{
  "model": "model that predicts nearness at each pixel",
  "dataset": "rendered landscapes of hills, water and sky",
  "train_examples": 145000,
  "image_size": 64,
  "crop_scale_min": 1,
  "horizontal_flip": true,
  "color_jitter": 0.1,
  "encoder_arch": "swin",
  "encoder_norm": "rmsnorm",
  "encoder_norm_position": "post",
  "encoder_activation": "gelu",
  "encoder_head_dim": 64,
  "encoder_fused_qkv": true,
  "encoder_bias": "all",
  "encoder_qk_norm": false,
  "encoder_parallel_block": false,
  "encoder_moe": "soft",
  "encoder_num_experts": 4,
  "encoder_moe_every": 1,
  "encoder_expert_mlp_ratio": 1,
  "encoder_slots_per_expert": 1,
  "encoder_shared_expert": false,
  "encoder_patch_size": [4, 4],
  "encoder_conv_stem": false,
  "encoder_depths": [6, 6],
  "encoder_widths": [64, 128],
  "decoder_norm": "batchnorm",
  "decoder_activation": "elu",
  "decoder_widths": [64, 128, 192, 256],
  "decoder_blocks_per_level": 2,
  "decoder_block": "basic",
  "decoder_attention": true,
  "decoder_upsampling": "transposed_conv",
  "loss": "l1",
  "targets": "nearness",
  "residual_init": "none",
  "optimizer": "muon",
  "muon_scale": "original",
  "lr": 0.023,
  "momentum": 0.9,
  "nesterov": true,
  "orthogonalizer": "polar_express",
  "adamw_lr_other_params": 0.0025,
  "grad_clip": 0.5,
  "steps": 11500,
  "batch_size": 128,
  "epochs": 10.2,
  "lr_schedule": "linear",
  "final_lr_fraction": 0,
  "warmup_steps": 340,
  "weight_decay": 0.01,
  "adamw_weight_decay_other_params": 0
}
Rows from block 6 of the decoder of a small model that predicts nearness at each pixel, named by matrix and row number. Rows with one number belong to one channel. Each number is 128 + 32 x the weight over its row's rms, rounded and kept within 0 to 255. All counts start at 0.
After each channel's rows are labels from the 100 images, of 14976, where the channel reaches its highest value: "lies over" is the class under the peak. Only what is clearly more common there than usual is listed. The data: rendered landscapes of hills, water and sky. In brackets: how many of the 100.
# convs0: first 3x3 conv (decoder.decb.1.1.convs.0.weight, 128x128x3x3, each kernel summed), inputs 0-63
# convs1: second 3x3 conv (decoder.decb.1.1.convs.1.weight, 128x128x3x3, transposed, each kernel summed), outputs 0-63

convs0.25 [102 159 156 140 152 146 113 171 132 135  79 160 119  91 145 151 151 124 104 127 131  94 171 111 115 150 105  96 191 154 108  90 118  87 169 143 133 160 104 139 117  89 113 131 101 130 138 148 138 171 104 115 117 116 117  98  84 136  72 123  85 168 154 132]
convs1.25 [152  81  68 134 150 152 101  55  95 150 112 141 133 158 134 132 138 131 181 167 165 140  77 148 138 119 148 168  85 104 151 152 107 167 111 185  96 127 147 136 152 132 119 116 149 179 100 128 140  63 163  86 124 159 161  87 126 147 148 166 168 112  74 121]
lies over: water (44)

convs0.35 [109 146 116 197 103 171 136 147 114 172 151 169 110 185 146 115 107 136 155 141 123 138 113 135 112 109 127 150 177 143 116 150 137 126 111 143 116 145 128  88 163 127 139 126 111 157  65 103 133 187  90 176 124 144 124 123 144 152  35 101 131 126 105 142]
convs1.35 [129 102 161  80 165  91 142  86 131  93 122 105 120  73 124 127 122  84 158  57 141 126 132 107 172 161  99 151 136 102 138 119 127 128  87 153 153 104  59  71  78 135 125  90  81 111 181 153 110 208 168 134 119 107 122 138 149 112 161 130 117 137 164 141]
lies over: sky (92)

convs0.112 [130 141 137 172 139 249 141 155 127 153 122 198 130 194 128 123 151 171 136 165 184 121 144 131 110 118  78 129 172 163  97 111 137 120 140 131 149 126 120  88 124 126 152  92 125 124 101 137 145 156 124 162 122 152 168 148  91 126  52 181  94 116 153 123]
convs1.112 [144 116 178 155 120  64 139  80 119  89  94  85  88  99 155 172  71 116 133  34 125 128  95 120 102 161 131 132  97 134 148 150 137  90 165 144 147 154  92 110 131 147 120 110 120 133 136 154 122 164  91 180 137  93  86  88 136 111  17  77 138 127  95 127]
lies over: sky (72)

convs0.43 [158 137 125 116 158 143  88 119  96 104 128 106 155 117  97 126 160 158 128  75  88 124 142 183 157 144 150 198 154 138 103 141 111  94 163 139 121 153 133 153  40 157 124  97 136 127 150 131 147 101 153 181 125 139 155 123  95 104  94 140 180 117 139 175]
convs1.43 [ 98 173 208 108 137 117 144 142 162 136 117 133 119 150 178 102 124 209 129 176 124 104 132 153  76 116 161 115 173 160  97 156 113 157  92 118 119 121 174 146 203  81 126 118 141 162 104 172 156 130 141 132 137 110 128 132 181 126 136 147 135 108 122 128]
lies over: water (37)

convs0.107 [ 97 123 148 177 134 126 154 126 127 166 149 172 111 122  92 116 157 152 175 133 120 166 168 172 162 144  98  86 162 173 119 147 115 103 161 206 150 117  98 115  80 119 110 127 107 154 153 155 110 215 102 133  89 129 127 119 115  78  64 159  76 170 130 141]
convs1.107 [121 155 104  92 121 124 103 129  93  93  83 179 135 117 140  88 144 147 166 161 125 100 133  81  56 111 150 152 112 118 126 169 146 131  78 127  99 169 122 144 146  99 155 160 145 139 139 133 151  80 170 127 143 144 167 123 175 172 155 110 137 133  85 124]
lies over: water (42)

convs0.28 [110  99  97 124 123  84 159 105 136 130  96 121 139 194 138 116 122 141 136 134 161 142 117 143 154 117 170 155 160  78 220 140 170 120 113 188 133 137 146 133 116 165 113 164 180 145 147 101 131 119 100 107 115 119 184 146 132 187 195 137 128 143 105  86]
convs1.28 [153 165 209 107 149  67 117 149 121 116 190 125 127  63 154  83 131 115 138  83  92 151 114 117 110 170 123 141 155 182  92 118 124 126 196 108 139 119 130 179 113 102 141 143 121  63 100 176 100 227 126 163 176 153 121 125 154 101 106 125 111 109 173 163]
lies over: sky (96)

convs0.51 [118  75 110 110 100 105 150 129 126  86 147 103 150 144 107 110  95  82 118  67 121 144  96 118 106 146 165 133 129 142 126 113 114 104 100 121 150 123 194 102 131 154 122 109 160  97  97  80  93 116 143 104 136  93 143 127 155 116 101 118 141 122 133 105]
convs1.51 [119 183 133 112 131 115 191  77 117 154  95 138 173 104 131 123  90 123 111  90 206 116  98 133 113 121 109 131 165  58 121 111 159 153 162  89  97 107  86 129 140  80 118 107 149 206 193 133 179  83 117 113 125 126 114  94 113 154 157 131 128  85  95 107]
lies over: steep ground (51)

convs0.72 [123  50  94  94 119  52 147 117 154 141 135  76 119 121 121 124 122  90 136  38 134 149 101 117 144 131 133 129  79 127 146 131 104 145  62 133 134 131 182 120 114 126 153 128 116 139 118 155 126  28 131  89 106 145 149 128 126 125 127 122 142 145 128 119]
convs1.72 [120 153 145 150 153 124 178  94 109 112  72  60 152 144 115 143  94 153 112 105 156 114 104 105 112 129  97 120 139  50 143 129 161 127 191  94 120 128 102 176 149 158 107  83 133 156 159 135 129  80 130 121 144  88 122  82 121 127 198  95 125  85 103  93]
lies over: steep ground (37)

convs0.32 [126 182 185 134 135 147 138 149 170 137 124 164 149 116 130 117 151  91 140 169 164 149 147 134 127 122 136 104 171  98 115 156 168 124 159 187 171 134  43 131 160 143  80 112 128 115 119 109 118 228 151 127 125 167 102 138 148 180 184  69 137 112 132 106]
convs1.32 [130 138 128 175 131  78 113  97 130 140  53  95 151 165 128 120  91 161 123 109 129  93 105 130 104 145 107 142  96 134 141 100 131 131 128 122 144 136 154 112 134 173 169 114 152 187  91 125 126  73 113 164 145 140 175 140 111  92  20 145 119 162 153 137]
lies over: water (34)

convs0.8 [112  31 119 120 103  73 135 173 113 101 165  68 153 156 141 112 120 142 138 148  98 131 110 139  87 109 136 112  86 104 102 126 142 126 108 133  74 128 133 118 132  99 132 151 149  85  46 110 130   8  94 134 128 117 116 118 136 119  82  97 120 150 118 133]
convs1.8 [ 77 118 124 165 192  85 125 130 142 129  96 115 126 144 109 156  55 141  96  79 169 111 108 165 156 146  88 167 118  95 156  98 103 161 152 105 139 103 101 116 139 172  77  68 125 182 137 121 157 103 122 126 109 139 153 115 132 130 199 115 145  94  98 127]
lies over: water (55)

convs0.24 [ 83 115 153 140 121  70 147 138 121 123 115  73 135 127  98  89  56 119 166  86 151 102 125 137 145 129 148  51 110 129 116 124 130  97  98 146 128  75  81 126 185 117 164 142  95 140 155 133 135 129 113  78 138 119 183 128 136 115 137 128 148  63  83  87]
convs1.24 [131 148  95 112 151 155 107 144 133 117 169 165  91 166 123 176 137 147 104  74  94 115 115 136  62 157 147 186 140 114 109 138 102 119 117 115 142 173 113 143  95 145 126 159 128 123 102 133  96 137 112 142 107 125  85 122 111 145 229 142 128 225 156 169]
lies over: steep ground (62)

convs0.45 [121 170 170 138 120 138 161 140 158  94 150 178 161  86 132 114 182  91 140 133 109 152 160 156 132 151 159 105 157 108 120 114 130 177 165 128 170 123  78  98  99 140  33 143 110 131 130 105 121 232 124 145 100 126  78 144 116 128 255 111 136 130 143  90]
convs1.45 [162 111 179  99 131 150 170  83 129 113  73 164 169 117 125 144  48 153 132  92 162  90 135  94 131 127 152 170 164 101 193 152 104 124 137 103  59  81 147 137 126 124 176  80 134 161  97 156 152 101 134  96 157 155 173 107 198 144  87 117  65  84 104 164]
lies over: water (34)

convs0.65 [102 156  98  97 153 114 114 168  70 169 150  96 148 105 129 137 124 129 169 123 139 108 141 147  86 160  81 115  89 184 132 174  93 136 144 182 138 132  84  55 107 142 118 140 101 121 127 189 103 116 105 151 127 104  36 139 115  95 123 142  69 126 125 148]
convs1.65 [102 174 108 120 109 190 141 158 147 185  61 148  94 159 126 135 144 167 126 172 129  76 100 140 160 127 184  78 129 104 120  61  87 134  84 108 118 172 175 164 123 118 150 116 176 129 140  87 187 157 150 101  95 127 169 162  93 150 171  93 162 152 108 103]
lies over: steep ground (39)